config.toml
arch = "resnext"
dataset = "short English words printed on busy colour backdrops"
image_size = 32
activation = "gelu"
channel_attention = "se"
loss = "cross_entropy"
Rows from block 9, named by matrix and row number. Each number is 128 + 32 x the weight over its row's rms, rounded and kept within 0 to 255. All counts start at 0. After the name is the row's rms in percent of the matrix's.
# short1: shortcut pointwise conv (model.blocks.9.short.1.weight, 672x384x1x1), inputs 320-383
short1.223 093 [107 121  82 123 108 119 149 157  84 120 167 117 115 146 171 187  75 101  95  83 120  99 132  79 111 135  71 169 123 113 114 162 122 163 114 149 185 203 179 107 118  75 132  80  75 108 171 114  82 125 110 121 141 157  79  78 117 134 127 129 177 126 115  98]
short1.224 101 [161  77 170 110 111 131  89 164 127 104  73 133 170 131  93 198  84 172 110 113 109 123 123 129 136 103 156 142  91 141 150  65 155 150 170 132 108 119  69 171 106 147 124 109 105 116 158 145 103  84 118 119  67 130 103 107 117 177  92  81 124 117 138 101]
short1.225 099 [159 114 104 100 126  94 131  75  95 154 137 177 133  99  99 116 180  98 105 161 134 158 153 149 102 171 126 148 154 127 159 101 122 183 130 138 120 139 131  48  64 106 105 117 150  81 106  90 161 122 146  81 110 143 130 150 141 145 121  75 159 165 118 148]
short1.226 105 [145  99 108 169  55 194  97 103  85 150 111 184 158 112 102 106 192  87 153 140 133 126  98 147 106 116 119  83 182 131 161 148 113 187 162  75 129 110 135 118  74 121 131 127 166 175 161 170 170 117  81 106 122 165 132 125  77 148 161 212 168  87  63 102]
short1.227 104 [160 126 117 135  93 167  99 106 196 177 115 130 147  69 153 197 123  82 140 108 170 119  69 177 116  98 135 117 167  94  87 159 135 136 171 117 133 137  98 226 113 146  29 111 204 149 126  57 142 133 140 103 105 187 138 110 124 142 164 255  92 126 115 131]
short1.228 095 [ 85 146 118 161 136 150 103 159  97 176  87 122 124 127 138  97 143 110  51 137 123 106  99 112  90 106 145  72 162  99 137 129  99 144 120 104 163  98  90 103 133 145  99  47  82  77  73  85 159 136  84  99 118 142 129 124 137 128  76 101 177  73 122 128]
short1.229 098 [126 106  79 143 113 136 125 120 132 102 174 207  85 148 162 108 117 122  86 131 176  88 120  81 139 134 124 133 154 112 133  86 170 110 163 129 136 174 136 187 175 159 136 173 106 166 162 150 118 132 147 128 125  90 101 120 142 171 108 132 132 112 122 100]
short1.230 091 [124 137 153 130 112 169 170 137 110 103 165 194 180 128 141 196 201 121 181 172 125 109  92 162 136 155  65 116  72 109 144 104 166 141 163 127 101 182 139 109 130  95 116 173 136 147 152 110  77 116 186 176 134  96  76 109  84 155  99 140 144  92 121 141]
short1.231 103 [147 141 150 114 138  83 152 131  54 185 136 175 157 143 122 127 104 142 178 137 130 108 158 139  63 101 130 128 145  89 153  63 136 134 160 140 129 101  98 154 115  94 130 121 120 141 163 122 159  86 146 108 120  99  65 163 108 180 145  84  66  95  60 116]
short1.232 106 [130 164  69 167 158 115 217  89 140 117 163  64 103  63 126 118 135  93 145 145 138 118 144 144 173 124 102 110 131  50 113 104 113  93 120 172  79  62 137 166 145 112  70 157  68 134 115 150  77 167 136 120  96 147 129 106 144 140 102  90 132  94 121 116]
short1.233 108 [179 165 192 139 126 137 110 135 143 128 184 131 156  82 103 122 125 107 141 119 111  68 177 114 115 145 184  79 186 155 106  80 143 150 115  84 141  97 148 133 104 115 147  95 106 120 147 102 137 177 171 106 111  98  30 134 156 132 168 129 139 112 198 117]
short1.234 106 [ 95 113 120  98 118 125  64 168 117 118 139 160 106  82 159 106 141 118 102 132 176 137 159 123 108 127 193 153 152 175 153 124 110 130 172 165 116 111 123 103  74 122 161 143  94 107 148 124 190 143 138  53 117  73 152 131  94 135 119 167 140  87 101 115]
short1.235 098 [131 126 102 150 118 170 156  64 166  78 129 128 116 115 138 148 158 150 122  93  96 145 156 107 128  77 116 204 145 146  98 111 140 141 134 114  64 155 132  85 144 139 122 112 127 117 126  66 114 155 132 213 109 170  95 154 103 124 118  84 121 107  92 104]
short1.236 104 [ 45 156 109 178 169 158 184  98 161 129 155  38 162 161  94 193 124 146 171 158 152 143 148 137 151 127 152 153  53 137 140 116 140 121 152 145 123 126 179 164  67 152  95 118 143  95 147  96 107 111 191 128 127 111  64 148  78 190 148 112  81 108 103 166]
short1.237 100 [171 130 113 102 154 124  84  55  98  70 161 171 146 111 148 148 171 136  74 199 156 176 158 149  77 114 117 112 127  87 153 156 111 150  55 123  86 126 128 141 175  99 139 149 142 103 138 146 130 167 134  78 146  96  98 142  71 111  92 168 143 128 123 191]
short1.238 096 [138 119  99 108 153 133 176 154 101 106 142 192 105 171 218 165 152 154 172 112 166 159 116 137 124 157 106  86 190 124 124 100 138  96 123  67 129 112  85  87 135 155 159 104  97 137 107 124 144 146 146 146 169 161 118 179  68 121 150 151 131 154 118 120]
short1.239 105 [158 176 102 142 136 118 174 106 116 105 136 122 114 146 113 160 131 130 163 137 125 178 151  73 127  89 108 204 104 165 109 137 108 120 112  90 163 149  82 231 131  55 169 181 143 116 121 160 117  75 190 159 111 107 116 136  99  99 101 181 116 102 104 120]
short1.240 093 [120 102 114 124 129  65 169 134  86 132 148  39 137 237  71 138  76 155 110 144 136 130 148  82 132 186 154 150 178 160 131 140 170 145 207  96 127  90 124 119 164 189 132 111 105 102 137 134 204 143 130 114 163 109 144 170 132  92 122 137  72 177 109 135]
short1.241 099 [ 99 149 146  85 135 158 107  88  93 114 113 209 136 111 134  82 108 103 107 194  94 189 173  90 113 119  83 116  53 110 136 149 130  96 142  84 129 151 123 108 130 109  90 139 162 101 128 143 122 154 135  96 118 165 124 138 159 116 109 134 172 130  63 140]
short1.242 104 [194 105  67  96 152 161 136 147  74 141  63 153 144 122 164 136 119 148 141 158 129 165  64  95  71  94 163  85 138 150 166 139 135 190 108 142 132 142  96 159 155 118 120 105 116 148 168 125 177 154  72 130  30  94 184  98  71 115 153 116 107 143 165  74]
short1.243 095 [ 76  61 164 143 157 218 143 162  75 137 144 226 123 125 108  86 102 154 133 108 123 172 155 130 118  65 181 119 119 143  86 143 148 136 113 133 111 142 134 133  79 190  92 171 129 149 115 164 146 119  72 146 169  95 146 137 127 159 128  56 114 143  61 138]
short1.244 109 [170 166 149  69 136 142 161 109  58 166 137 102 158 145 146 137  80  79 105 106 102 130 149 160 133 123  74  69 108 139 193 132 118 153 151 169 114 100 113  99  95 123 125 103 194  80 100  95 144  96  88  76 132 134  96 130 156 131 109 130 171 129 113 155]
short1.245 093 [196  67 184 155 108 113  76 120 100 118  75 182 160  94 117 110 115  95 133 108  96 108  85  89 132 108 198 147 195 142 107 116  87 179 166 155 133  92 126 156 111 126 145 137  86 179 138 179 146 116  83 180  90 113 109 118 176 134 145  97 144 119 125 142]
short1.246 096 [178 113 132 121 195 127 156 208 126 137 143  96 172 140  89 132  82 158 116 149 145 106 179 217 100 129 141 120 148 159 159 110  97 117 141 172 179 124  94 123  89 212 151 151  92 138  76  94 152 113 187  89 182 126 147 104 201 195 116 132 134 113 132  69]
short1.247 093 [ 72  87  77  86 169 135 156  88 103 183 101 120 140  65 138 141 143 107 161 115 180 143 182 185 103  52 184 132 130 113 132 144 124  92 150 114 136 130 115 117 148 165 160  90 148  88 153  84  90 157 100  83  88 126 136 120 154 119  73 156 133 168 135 134]
short1.248 099 [ 79 115 142  99 101 146 116 120  94  95 185 107 130 139 118 185  90 154 106  85 158 158 159 164  72  95 130 125 121 198 155 150 102 135 134 146  91 150 144 174 143 106  78 129 103 131 106  76 123 140 177 146 165 113  96  46 106 109 135 159 130  66  94  85]
short1.249 108 [112  92 138 187 124 105 128 186 123  91 135  63 143 162 140 154 101  95 173 137 125 154  71 135  94 170 122 120 145 110  84 147 158 190 143 149 120 117  91 102  99 159 136  67  76 127 126 137  55 103 164  88  90 122 139 104  79 140 136 149  72 112 105 129]
short1.250 100 [123 170 157 179 107 165 129 107 150 149 123  89 114 142 118 135 126 114  93 102 119 151 191 149 169 135 133 134 137 194 155  61 117 154 125  95 106 126  77 203 123 152 154 128 112 155 135  82  86 128  90 143  80 106 155 115 110  61 179 189 114  80  88  96]
short1.251 098 [ 89 136  79 117 134 127  85 132 125 135 158 103 111 116 116 159 132 118 113 145 108  91  34 121 185  93  63 135 107  95 212  96 126 129 129 136 162 133 155 167 102  80 123 163  98 112 164 130 107  94  74 110 157 103 150 104 136 158  99  90 114  98  14 160]
short1.252 106 [178  64 167  60 115 163 106 141 146 140  69  90 177 200  53 143 105 130  98 112 103 169 152 107  89 120 171 149  82 139 129 115 124  88 115 184 123 158 110  79 124 210 150 112 100 120 116 103 108 122  82  97 130  81 149 119  86  71 163  75  65 127 116 112]
short1.253 099 [104 189 154 120 167 165 139 108 131  66 150 111 172  85 141 115 123 149 132  94 159 151 129 102 183 129 119 125 127 104  85 116 125 197  55 103 106 100 151 120 133 116 106 124 145 124  72 114 142  91 116 121 185 147  82  96 197 111  90 122 143 146 120 154]
short1.254 105 [154  70 155 228 111 149 124  48 130 101 107 190  87 172 107 127 135 130  93 113 117 173 115  85  88 128 164  97 144 109 122  77 163 105 142 158 174 122 120  94  98  97 154 181  97 123 112 113  95 255 112 120 133  83  97 119 115  67 118  40 136 133 114 138]
short1.255 097 [166 144  60 167 139 122 172 129 132  74 126 113 141  95 112 134 135 181 155 147 137  56 180 109 146 158 197 195 133 161 138 183 156 163 141 122 184 137 196 169 134 127 114 137 130 138  94  32 141 120 107 150 153 115 144 176  68 127  78 161 114 156 145 139]
short1.256 103 [154 153 125 137 134 156  92 153 104 168 141  85 113  83 140 125 184 161 145 122 164  88 189 127 109 148 133  83 117  93 100 121 114 179 127 137 122 113 116 144 150 123 124 128 105 110 142 133 121 211 144 172 145 167 114 141  84 130  96 122 106  84 110 111]
short1.257 109 [135 119 123  47  75  88 157  91 129 125  94 162 131 138 138 138 116 132 163 100 181 164 134 112  94 144 104 127  97  95 128 155 144 138 178 105 149 128 186 119 166 154 201 110 170 100  87 141 125 135 138 103  98 124 115 175 144 137 205 156 100 121 158  58]
short1.258 092 [165 128 103 162 189 149 120 112 112 118 156 208 126 170 168 138 138 146  60 171 145 121 109  66 149 167 127  82  92 149 161  98 133 100 139 168 137  95 173  96 138 134  50 161 119 112 187 118 113 140 115 129 149 145 111 174  72 195 132 136  88 141 111  99]
short1.259 100 [217 123 117  77 107 150 159 103 113 191 137 133 101 183 119 103 100 105  68 113 117 119 148 104 121 136 198 148 148 147 130  91 153  90 161 112 131 121 140 193  62 123 100 151 130  90 133 143 150 123 166 172 149  72 114 125 160  94 131 161 149  99 101 132]
short1.260 101 [143 133 136 140  70 114 120  85  97 160 147 109  99 118 193 103 166 148 154 114 162 164 140 136  92 101  57 166 162 124 131 115 128 116 148 100 102 153 163 130 147 193 161 156 132 114  95  83 131 139 121 154 152  89 146 164 131 130 149 118 150 101 125 141]
short1.261 101 [176  68 159  80 127 110 136 199 180 112  41 136 191 140 113 137 124  61  90 129 102 111 126 118 110 124 172 150  99  60 169  64 112 138 128  92 166 154 139 169 133 132  80 166 131 152 138 150 144 130  82 113 138 117 125 140 161  91 125 191 101  60  84 111]
short1.262 090 [108 106 163 165 120 117  83 160  99  87  90  78 169 106 106 121  88 178 104 138 134 119 153 127 115 156 131 153 166 100 176 170 103 173 123 145 165  79 134  69 104 167 140  55 179 182 118 115 122  99 101  87  99 192 151 140 138 129  97  86  99 119 156 116]
short1.263 101 [154 101  84  70 124 135 116 145 112 106 153 168 133  60 155 204 122 151 156 131 127 101 119 139  80 142 141 149  91  84 120 118 156 150 117  98 120 137 104  93 149 134 182 123  29  86 164 121 142 147  86 102 146 203 196 123  63 123 140  89 167 144 118 122]
short1.264 097 [ 99  90  82  89 122 144 100 173 153 153 126 153 136 148 116 164 151 154 162 138 115 114 164 155 116 120 103 133  86 136  62 209 143  77 126 121 116 133 151 127 126 160 139 144 170 142 130 133 127 201 169 147  96 153 111 128  78  85 164 106 142  74  79 133]
short1.265 100 [110  74 112 164 135 134 104 147  49 180 103 129 108 145 109 180 142 169 143 144 139 120 181 175 121 135 158 109 125 144 164  90 118 156 117  69 127 112 151 140 131  99 142  95 150  60 136 176 168 163 154 135 138 124 113 222 154 115 197 110  75 113 149  76]
short1.266 092 [ 99 157  82 164 135 165  80 130  91  95  78 144 158 117 130 147 107 147 162  98 144 116  91  82  89  77  97  92 145 100 110 145 159 172 124 103 122  91 134 140 130  84 114  93 106  85 182 123 158  63 155  95  96  96  69 115 112 123 159 107  57  18 103 112]
short1.267 104 [150 162 104 167 166  97 160 146  78 129 152 145 152 127  90  58  65 142 175 129 113 113 118 112 153 122  94 122  94 108 137 146 105  75 122 139  79 100 128 186 108 153 129 140 123  99 115 106 112 182 120 167 151  84  92 143 134 105 172  90 156 110 116 114]
short1.268 094 [ 86 106 121 117 122  64 107 109 133 131 107 165 103 110 104 175 144 149 129 120 226 163 129 103  85 142 145 151 187 113 115 126 165 149 176 173 158 109 140 157 146 114 159 175 128 159 133  84 131 121 188 107 164 152 149 131 135 118 155 116  96 142 128 130]
short1.269 105 [ 51 181 166 163 112  37 113  86 169  81 125  90 118 150 126 142  79  52 156 146  78 173 148  92  77  64 110 121 123 126 109 125  88  84 125 126 136 141 203 110 126 101 197 218 144 128 117 146 137 119 119 173  83 120 182 173 170 122 174 143 155 182 151 108]
short1.270 085 [108 156 127 185 185 114 150 113  89 130 115 170 115 179 143 158  98 113 125 127  73 157  95 125  90  87 190 156 166 118 116 114 147 122 154 171 135 131  71 139 100 165 136 184  62 120 186  42 108 152 120  87 168  58 130  81 121 109 129 173 111  81 115 165]
short1.271 094 [119 164 121 127 145  71 144 140 101 136 177 151 114 135 129  88  87 128  94 110 164 155 162  72 122 142  90 122 138 102 122 165 119 152 170  53 136  72 193 103 123 105 132 124 222 144 186 113 168 172 117 144 109 140 146 167 165 140 110 157 118 133 153  69]
short1.272 096 [176  95 174 178 141 127 191 152 139 131  97 196 172 102 117 155  86 105  38 159 106 117 112  78  91 170 133 105 132 182 153 130 114 141 145  51 129 146 165 180 207 105 150 159  90 140 184 111 135  97 116 152 114 112 133 142 127 169 133 127 136  89  61 125]